{
  "model": "contrastive audio-text model",
  "gain_aug_db": 6,
  "noise_aug": 0.002,
  "hop_length": 160,
  "input": "log_mel",
  "vocab_size": 54,
  "encoder_arch": "tdnn",
  "encoder_kernel_size": 3,
  "text_encoder_layers": 8,
  "text_encoder_activation": "swiglu",
  "text_encoder_parallel_block": false,
  "residual_init": "scaled_by_depth",
  "momentum": 0.95,
  "adamw_weight_decay_other_params": 0.05
}
Rows from block 3 of the text encoder of a small contrastive audio-text model, named by matrix and row number. Rows with one number belong to one neuron. Each number is 128 + 24 x the weight over its row's rms, rounded and kept within 0 to 255. All counts start at 0. Numbers have three digits each. After the name is the row's rms in percent of the matrix's.
After each neuron's rows are labels from the 100 texts, of 14848, where the neuron reaches its largest size: "tokens" is the input token at the peak. Only what is clearly more common there than usual is listed. The data: single English command words and digits, spoken by a formant synthesiser in many voices. In brackets: how many of the 100.
# gate: MLP gate (text_encoder.blocks.3.mlp.gate.weight, 336x128), inputs 64-127
# fc1: MLP up (text_encoder.blocks.3.mlp.fc1.weight, 336x128), inputs 64-127
# fc2: MLP down (text_encoder.blocks.3.mlp.fc2.weight, 128x336, transposed), outputs 64-127

gate.59 072:102145132130111101124153167112141120122134152106082138125169111125093079126173141103127142131107145136140153132106139080140100109150088070086130150099106107153113117117136105149097143149136117
fc1.59 053:143129111119133138133116090137103147097132143123120131137117094164139146108150136147127116153131117116095161102138114149128140127148153139163118152172119151110092165057084130125135149124145093
fc2.59 014:124100121118134104110123130156114122127115082121141112138106090132111134107083150180137180093163126090094120168144134161176157144136094113104148136156139145120126151118123161124175128153084134
tokens: "louder" (100)

gate.259 125:093149098160130103140142161129149104130133146102114160146150144090118130134119109092141091142129145168158135147117148103160122090137103078098142126092130123147120108146145114163114122126148148
fc1.259 122:165109167104120149115124082121113147143134102155125088112111108169141125118132144175126174100134115096111118105163102143095152155118151170163122136161116138096131153104103149089133119115125116
fc2.259 182:152066130094158123117130127128096155157138107137148097130107129144149124058118132154128204103139130111092114136143109172128137153111123133131124111162112129104115108127104124123147135152156121
tokens: "louder" (100)

gate.38 096:118141113123107108149116132113084105171184123191137094106151114148162090140098092128105119079148097161136077136110186134110109124149158109095111113108153136158081127169112155140153131125122115
fc1.38 086:103128129118174131092137156147171118101117133126103115120111108144113130109132148142144149163127133104149141142167066106157162087108114156166135155143096149091142118117149100119100105134131112
fc2.38 073:144102147129143132069123126157160137095128141114099142118119157145135154130138126153142146166123141082145170131170087108128168120139076160164132155181051115133144116115147108105082125142105156
tokens: "thanks" (100)

gate.151 065:132107117102177107140120126125122100098113099109114098156121125179134129135152145158121100139152153132141118137145086118107118100170138110121167142096121138099131108145130136130134122093155140
fc1.151 056:095153180162093104152127111131132152121133119130086153112136156105126124144108134107119141082132080136088178120133149145155128152087135148152144109129137116183115136114101152104093150166120111
fc2.151 018:134105162128123118204151127134118096138110128172144139151115151124107168131116099121148138091091128123158102129106140156115111144118120165130104126111143065113114150112129124138165119152061135
tokens: "<end>" (100)

gate.293 088:124170138125169087102169135168120093134161117124093134168155104183157114105146114115151134146161098129106121173109129073121115077152116130123120139106137115137090156129105129126117149145138125
fc1.293 097:114130117143167151161164143146130102118094109123076121166117167183082133127096110102097113158146103145118142122124149095095129172141092127112104168175130152148124130134095105122142108139111114
fc2.293 012:116149110121136124151109144135123099120112158125070150148083148148107107124079116128121117149131118121084112145125142094137147101167148174159080126135122101078124085128144128113158102132072144
tokens: "louder" (100)

gate.54 084:105135138139101143164132107125132166111130129147140129111149052142211098137118151120150135111128096145105124167104119159107140067132133129124114160084111149127138132130089081099093144105159115
fc1.54 083:125120143136078120177149140119143133117112156136122161122125067112176136192109143124144101129130087131115119109108121171101157127118121122100118188101122146128146118118137089125101106113166128
fc2.54 026:107100148126120133215107100123147132149136160112118163116139097098179116171123148151142106118122111133142161112146114163106132118134125103147117154092102153103130123146089120112082105100121133
tokens: "follow" (100)

gate.294 096:188163149140133128147099108097132097149121139154117164090130136103119144099123142099149122082133169168117142146153129097133138103096117128124115119102123061091149096097126141129111097114158149
fc1.294 089:099103137095114091105140155153124153114154109106133096161138120149154103144142112163126133189142079114138121122097124138126125127158133134133150122150142186171110155162130129112136158144122099
fc2.294 096:061136103130108094117116122105123142097147137142125103094158106149148126165132132157115154159127102112134136139092117152084104115133146117160125156133126226161122142155113106114113126159075035
tokens: "<end>" (100)

gate.145 067:133144154130168088124109127155120143100171145098129108152184142171129119120130138132133129159152073141116135169133120123104109103130128103124150143091121119113095117120159103144119113146111117
fc1.145 118:125140152144154177179167147147133132114114096132063130139089165195099122133107134112126131143144054160111127109141144119097122188131108124123150168172127134126130115145096122121146099124103144
fc2.145 013:086128126143124143195149098121130112169158077107086138122108140158135145151132126133117179135151160151131142154102152115160109169141143122117123091158148114155142083138111112151138132123070131
tokens: "learn" (100)

gate.207 085:131163131130129066121129145132094106135147136101105132130153139152171111121167132117141144139164108137112124169133120108157129069136133140114142105067113125143070113130140118135136119122148107
fc1.207 124:084165126157159185118136122125156178108094112129119147155116110188093113129131105100074115090105138125117116124107135108110122158138116122140110164155125152144157159132058121122142146137088120
fc2.207 022:129120105130147129130120114153119122152132110124122158151127092143094158114120165099087140113132080121154098134113156110172154121121148107107096145135121182103112129132137164082156130117147180
tokens: "louder" (100)

gate.194 088:130157143115130104125139148135094148129132135130147130151140114203115116162148134156167146110140088146120126194106104105111114134105130159123130126148169135140120165152096134117110127125100111
fc1.194 131:112157110125133119150172150154118147131112112128100140132118142178095137166136120117110101125124097137123121167114159121113157201112133172131131135182120173150148162143081142139122150127094119
fc2.194 018:091107119124124132125119134161108091154138122113105140141115150094127140174106101147109174138157118137121169199163105117133107145125100118098121148142103166139178094151120113148103157092089191
tokens: "learn" (100)

gate.36 216:086142151127103138080114089148120167147117164143098130132130192173146105141142106129140149147150172119132131131093099144115152137160106127096130137092073093158082163123148150094115125127115119
fc1.36 206:086135145124099141078112083148123164154113176139107132127116205158146109148137097130136135150150181114130134129106112140115154139151107118096130147096080091153091161122151148091116124123125116
fc2.36 251:093155142123118129092130125155122168119110179102130162123122196136153086149139089117143122183159167098127132133095118138131147121122123099130151143087063087104111138127160158116106119101135104
tokens: "zero" (16); "two" (14); "next" (10); "cancel" (10)

gate.191 094:089132147144113131080113084119146143114148137122100121145134187156143136150120129095146133146187148128125118095136117104107126112136129106097124144110088113179121125123128157113118113141142122
fc1.191 079:148138105123154115161148157129127108143119117143139133144133071095098105107143129171113114100076115157149136151124104128135118121122103150152136141148169136072138116131102090142132138109111134
fc2.191 030:140111117156125078177143124129137105149138100147125133163129060106099151084112140119098151104104080142140112160141117133160121116128147111128120108173153167139177102128102105123148143156122139
tokens: "point" (42); "stop" (35); "repeat" (23)

gate.205 079:127127156115152104101140144146113146126147107130107122126187103190155114107192139142128166136152096161112113168093119082131131087143132155102125103061115119151116117130127146158127130143140115
fc1.205 077:090123106147150134131170126160118142091096150133134145187135152156104092120148145155073097118115123126110116121127115114124132154131113132135143173169128144146137126109063105129141143138090133
fc2.205 017:133120150112116124154131096173114104126143089127128159116099161102118147124121148106114108111152130089134094145123115121206137118172140141129112163102137147142091080158127114127174178107092144
tokens: "on" (100)

gate.216 156:114157138079129092163147163079143167089129126133110104137102131108135111117142107126140151180159130052138143148169127141118160103146158125140162086114103140119102114119127107149159112120139129
fc1.216 143:103154124082133115154133160087140168099123124129105122139081136097133099132131107135134124164161130035146142150175128150120146124136156106150157110121103127106109106117138118155155103133144134
fc2.216 209:085130120103113147141114138106110152136128142129127128147073132110126091130130113102139135189138145073168148133160139144156127144117179147130129122150104115147093112097129149141173109154188160
tokens: "eight" (100)

gate.168 086:127152108139158131148127143146172155147132125110106134130156105123110125128153092146148134151163114112078101120126123095097098100138160094113127116098122100072136153123185053164111135131085129
fc1.168 078:107111164105109110097123104098085086098135127158125121145124137126137133117098137134104128106094151150171143131151138135155151164122092167118130153133146138182116085134073211089134105107154129
fc2.168 118:106110110145117124116142141110121102152116125129139123114159122120188128127154127093123157091119133137127160147139128126183122133169136119117114127109076141147136140102097171082118129118162117
tokens: "learn" (100)

gate.138 119:126138144113155102167140094144104122156129100159141147102141116146139134157122107127135148103116099113104111137112172143140131149139123113067111123119159127174091127158092160114149095141108153
fc1.138 104:138133102131066155130122153089071128150170138166145090136169149104143081113093102121109074097147137190141101115098186147090090128146178111137137107115147152125114141153121151161151166102125118
fc2.138 139:141151107139059138139131142119093118117130143148119071117190153122149087135094093137126099136137107186156105143112149162090102122126204103140150137110139154155132150130127132152127146087135095
tokens: "thanks" (100)

gate.244 111:094161117101118120093121104137159139122119112122141115158132135178140154096154104110111163141134087191113147113133120112138119131072160124105101122171099140102135160156144111165142107186187113
fc1.244 095:126136113107115125095130130128168135137134105109129131167125143151129161090135108108152157155148091196097139098131127136120112138057162122112109127181087128100123138163159116156145110186175127
fc2.244 060:083144108071139112127123137150153136154121139139139115163090150145125171120131105122140148157120127186153157107164126112134090127053167144136100111138121105098128161110126133167150108168191104
tokens: "on" (53)

gate.246 059:147154142093110122137127137106081153134168094168138117088162131142184112117172120149183133133122108177147121176125092153139151110110154141120146102098174136149084118151142185134122104124106121
fc1.246 073:117166141141109150161105146126141171124154103104119149180139154135098169118141114126147124132150118138136133147115110147089084171135139154099128143114140132137155126109112133113151136102156145
fc2.246 013:098174130086125140177124136096106139164145090187160132097117119128126151128127089113113103089184104151122099141104127138167102151161185161123151116089163136113136112125124116155169107096098137
tokens: "thanks" (100)

gate.158 063:133124169111160133116129130105098124129142130124135128113144132138119132107152132145153143124170115120121106154127106064130146047127157099153144123106102135157095082130105198113131143116174100
fc1.158 061:084120110151182170149149151123137113089127147116077159187115143158119114118142135105086101163116130143123111135137124115140126171148092115102104160172144114143110133129092158080147120146131115
fc2.158 012:100144138157117102162058120162128107163139102114148101115128127154102154159119148153117139138098173112120123131143155103152095130137132131138143076104119125101142140121151120099099101116094155
tokens: "forward" (100)

gate.58 075:131137159134137099118110110135151104117176122147120105108161121147159125088159133144140162144158118140119141143122145094133088060120131119143145110036098115141076124144146145133131118136154121
fc1.58 066:109130118137118130121158130128083140098124139126137191168126138170098138168104172118083100090115139133120131105117124119088130144141146147122130157133105134155155138136066071128135141173115134
fc2.58 012:130144107131143134123129120155113135118148112100136117112097119128138153103125102086136127107182154111142141134125138099179102163159118112133118148154112127154118136133124123144126108107071132
tokens: "louder" (100)

gate.312 068:111151143120133110089120128119115112102151151103123092125137113184129109103152157142164150141161107150120102161154157099145114094119104147126145127076144088112108094161098158110122129124143130
fc1.312 172:091148151149156151168170145145148128111124109143086137144100139174071122108113117104149123167158074145111134132158145128116129190120115135119127160191125159145133136146074115104132110105108103
fc2.312 012:101128126119136135166145143164124124119122151110147121100126145145051177123092130093157136149164102130076106143156120122156141119134154121146113097142129154103134093117134165139096093130086129
tokens: "push" (100)

gate.37 116:107144141070122092158143161083148159085126117144104104131103126115142085135141112139136138159143108032148141153171129134114144114138142112140156091106104118123089099132133127161147117136151139
fc1.37 112:115146116087126104155136169066149159084133115140106123127094129089131103131141106116135129151146135036146133159181111142112134142131162120138167094108115114105114089126154116156141108130145140
fc2.37 104:085144121087104130122118125102115140144128141116117139151061120136123095119138109105134127183128155094152151140150159124146123130125164125128124139153116101163106124099121145134179102169173175
tokens: "eight" (100)

gate.322 075:119137132137095129169133106111103156121144125136118153097177057158197109151121135140126145099130090158122124164104098161096134101157143138128130172076084144133138137138096097103124151111156131
fc1.322 074:133107140125101103185147129135143127140108163140154168121123084134143161181103122136149109125144078132122098096120150172105172110125141129081119160128106160141161119148122110144110136096132107
fc2.322 017:119102122139155090217098101131129140115141154115103106100141138128177148141103163136138100140124121159131162150139123159109154105138109104137120115124122137083166135123127107079098140096140135
tokens: "follow" (100)

gate.273 094:143114128116120128111161157090096127132123128126153136155126073158118128109165138116159165144125104141130164136114118101136095134137135126152122153095090110059118117102111152150085138132112089
fc1.273 085:111145150128148131133105116153155133124139107144102107115137169120116140115099131146114084125107163139134083133137128115109148104091130115092135079153151134200137152153133119102155099134141163
fc2.273 205:137150147173140132139121112177130129142120140137112117125155175124134139132085123166115114117132157126120110108122136130126139112124103134122138089158151131200127138158136083115149106151139158
tokens: "<end>" (100)

gate.304 064:123160130122107133131133098125118088135133095117118112169136117187138110114137120138118142133167093135134155140154135133138099104126150134154163139117099105118145133147126130140091128122136159
fc1.304 048:085094152146163149154125174105119174138128109138115158102088112090103140102154131093133090143123134152116102128119103119115150175151098108132134161127143124124150152095129119104186144120117103
fc2.304 035:133131143134123103123104108182132132115137078137154158116123096145076123113128170136155100116093121171151088075135142154112103101144080143158132113118100174129117106134137134107094089137130159
tokens: "forward" (100)

gate.305 145:108139153158098144186128097132116159096140138118121157119159045142193090141111159108153112126140104133104117132109111171104163096142133123116124187107112155134146119138106085100086145105152119
fc1.305 134:109125160156086151190115104136133157109133139117136152119138053121186098155102159134146103127129097120111124116106119169107161100132136122114130185100117165128154117139103076112080134105151120
fc2.305 138:109088143135132156212127113120110146162110159108129137103139088101203106143096144128146099131111107148132152120142136166118158087143123118119142148112103150081154132168096139126082132099154108
tokens: "follow" (100)

gate.45 132:099121157169097137187111096126129163096142131129131140123150041149195105129118151121160114141146110140102112145121117186105158092127120130117122177107117150129152125132112085099097143097161111
fc1.45 127:112128146166094145185114103130125150105135147117129149107143040127204096138108147120159100132131106139120115132112117169111160097125135126114121187122120156121154119131113080107084140106169119
fc2.45 126:099113149150113109205125103107126131141124162129116138107134072112223098138093150142136113124130116136153164120147138170089164141158109132127144161105120142084134120175087119116109125089138106
tokens: "follow" (100)

gate.73 103:126153142121151134131161134124100150101130094141094142153132130176119121090145116117135151118130079154133161125091110080115127107157095151105121132093111140173095130167101088129156103123123124
fc1.73 106:120168140131149155161205128140149127130088100188094119157106154167104114125100112113117123136105087177163146119104110100102110144130111148122118134160112147143124123147123078139118112131116144
fc2.73 015:126140143140094121167157127142136126156106099172089128112127160165109096148108151150124157104144144134117120121093137140159140130155068148115116114156139123131131124101128105116170074133096135
tokens: "louder" (100)